config.yaml
model: "text-conditioned image diffusion model"
text_encoder_layers: 6
text_encoder_parallel_block: false
init: "xavier_uniform"
beta2: 0.999
Rows from block 5 of the denoiser of a small text-conditioned image diffusion model, named by matrix and row number. Rows with one number belong to one channel. Each number is 128 + 24 x the weight over its row's rms, rounded and kept within 0 to 255. All counts start at 0.
Before each channel's rows are labels from the 100 images, of 14976 (inputs lightly noised), where the channel reaches its highest value: "colour at peak" is the nearest of a few named colours to the mean colour under the peak; "strongest on" is what is common among them. Only what is clearly more common there than usual is listed. The data: dead-leaves pictures: piles of overlapping shapes.
# convs0: first 3x3 conv (model.mid.2.convs.0.weight, 128x128x3x3, each kernel summed), inputs 0-63
# convs1: second 3x3 conv (model.mid.2.convs.1.weight, 128x128x3x3, transposed, each kernel summed), outputs 0-63

colour at peak: grey
strongest on: shaded; grey
convs0.124 [135 132 134 136  90 129 187 125  84 158 162 117  83 165 141 134 154 146 123  79 125 102 120 178 153  36 126  95 102 152  94 109 115 121 129 132 148 120 161 118  98 156 120 131 143 160 121 138 132 102 146 166 167 116 128 115 167 151 138 179 149 105 129 135]
convs1.124 [113 192 119 118 141 155 127 121 166 145 142 129 117 132 115 186 142 118 126 130 160 156 147 115 170 130 172 159 148 130 146 120 136  73 127 146 110 126 116 132 175 165 162 121  85  86 128  96  98 113  85 123 152 155 112 136 104 138  93  93 118 106 138 139]

colour at peak: white
strongest on: large pieces; shaded; pastel
convs0.85 [148 128 150 132 100 157 123 132 125 127 195 150 144 103 118 142 120 114 152 125 137 123  87 136 159 121  95 156 118 153  90 102 115 102 102 182 118 117 165 143 117 121 119 104 106 119 159 166 105 117 112 128 136 133 185  91 120 153 130 136 133 172 113 135]
convs1.85 [103 114 121 142 122 111 117 130 129 145 149 128 104 124 140 140 110  88 153 155 112 128 125 145 132  90 126 128 128 106 176 156 164 124 121 105 121 151 119 146 180 136 160 170 169 129 100 145 141 116 148 137 147 114  89 107 146 126 108 101 156 125 176 130]

colour at peak: pink
strongest on: pastel; grey
convs0.117 [135 166 130  71 128 127 151 169 143 162 133 124 103 138 119 133 140 141 175  96 137 125 127  94 132 126 106 138  99 106 128 121 121 133 120 183 108 162 153  96 121 130 149 138  97 124 137 143 117 156 122 113 163 143 133 137 116 107 145 110 141 113 150 124]
convs1.117 [150  99 123 115 119 110 123 120 126 116 141 146 129  91 156 116 126 128  77 149 156 174 161 122 139 137  98 124 152 161 134 138 147 133 126  97 164 114 139 116 107 146 143 156 176 163 124 115 140 132 140 134 100 105 133 119 162 120 146 143 135 103 105 167]

colour at peak: black
strongest on: large pieces; flower; ring
convs0.17 [123 113 114 181 165 169 119 118 138 137 137 162 114 149  90 124 112 140 126 122  99 111 135 152  84 146 141 190  86 113  98 129 126 124 110 114  82 132 121 145 125  86 171 119 162 103 142 107 107 162  93 123 108 112  98 177 147  97 137 150 129 123 132 112]
convs1.17 [110 160 175 120  89  58 142 154 117 129 127 105 130 159 146 133 111 122 194  95 111 137  98 138 143 108 108  73 161 166 143 131 115 156 123 107 123 165 141  99 108 124 114 126 136 155 120 135 136 134 123 114 128 147 150  88 144 175 153 118 132 106 102 103]

colour at peak: grey
strongest on: shaded
convs0.29 [138 175 161  96 115 150 124 174 132 112 131 107 121 107 107 142 176 133 114 155 135 137  94  95 129 156 119 127  99 119 136  96 131 162  98 116 156 125 160 121 123 178 134 139  90 117 111 136  79  77 121 112 112 110 128 164 190 145  91 129 101 119 158 136]
convs1.29 [ 81 105 106 137 170 124 138  94  77 161 114 104 139 143 152 113 147 169 108 108 143 137 155 141 176  92 155 120 120 102 141 140 124 153 191 143 102 137 123 101 138 106 143 142 138 105 153 107 146 146 122  86 155 131 113  77  78 114 139 110 151 121 145 133]

colour at peak: grey
strongest on: shaded
convs0.11 [ 97 148 178  91 123 131 148 112 167 132 168 158  80 117 116 173 172 100 134 130 180 117 110 117 156 138 172 110 145 116 126 109 105 126 118 125 174 127 152  96 115 109 104 134 116 177 138 154 163 146  81 123  99 125 137 139 144 112 101 135 120 128 166 144]
convs1.11 [141 130  98 156 144 166 134 152 121 110 113 100 137 129 121  82 126 131 157 100 123 137 127  86 120  98 118 144 106  83  81 146 164 132 132 121 129 143 191 132 138 149 123 145 100 127 144 116 109 130 178 141 128 154  87 136 125 177 120 133 131 145  96 159]

colour at peak: grey
strongest on: shaded; small pieces; palette: pastel; flower
convs0.25 [158 166 141 129 124 109 149 121  94 120 120 111  76 127 150  97 101 156 108 112 124 129 120 107 117  62 111 115 146 150 121 137 107 137 116 110 141  92 132 143 126 145 126 148 149 218 101 134 145 102 105 151 109 106 104 129 151 181 103 151 110 134 148 109]
convs1.25 [128 118 119 164 110 186 132 129 160 160  99 144 139 123  91 163  96 109 140 133 162 150 105 112 151 115 146 120 106 114 121 158  98 121 100 138  91 174  91 128 129 134 148 111 141  42 139 125 117 117 116 126 135  86 145 116 125 122 147 111 137 123 140 142]

colour at peak: black
strongest on: dark
convs0.123 [ 97 142  94 106 162 139  97 109 143 149 113 162 138 147 138 136 143 148  91 130 101  99 102 151 104  90 134 111 132 132  97 128 154 109 127 104  84 104  94  92 148  92 133  97 139 102 115 114 148 142 157 134 107 126 104 190 124 117 152 114 135 109 143 101]
convs1.123 [144  72 138  76 129  90 111 134  73 114 147  85 132 116 139 140 106 160 167 111 106 170 104 139 158 138 168 121 114 135 127 169 126 104  95 135 109 139  94 141 115 143 130 131 111 129 150 137 110 136  87 132 153  77 136  75 154 111 149 134 133 110  89 148]

colour at peak: pink
strongest on: large pieces; pastel
convs0.119 [122 107 113 159 174 125  83 120 130 165 121 164 145 109 101 111 129  80 154 160 108 133  96 120 160 138 128 136 139 141 119 111 148 153 120  98  97 125 124 183 106 109 125 131  98 108 166 146  88 162 122 119 112 106 128  96 110  73 150 123 138 115 138 137]
convs1.119 [ 76 107  89 139 128 122 145 146 117 100 137 128 113 135 128 133 120 166 101  97 116 124 111 130 123 167 153 101 131 121 151 158 162 129 156 104 160 173 104  92 147 162 121 104 155 157 143 133 137 104 118 110 156 137 110 188 101 139  98 103 114 157 144 102]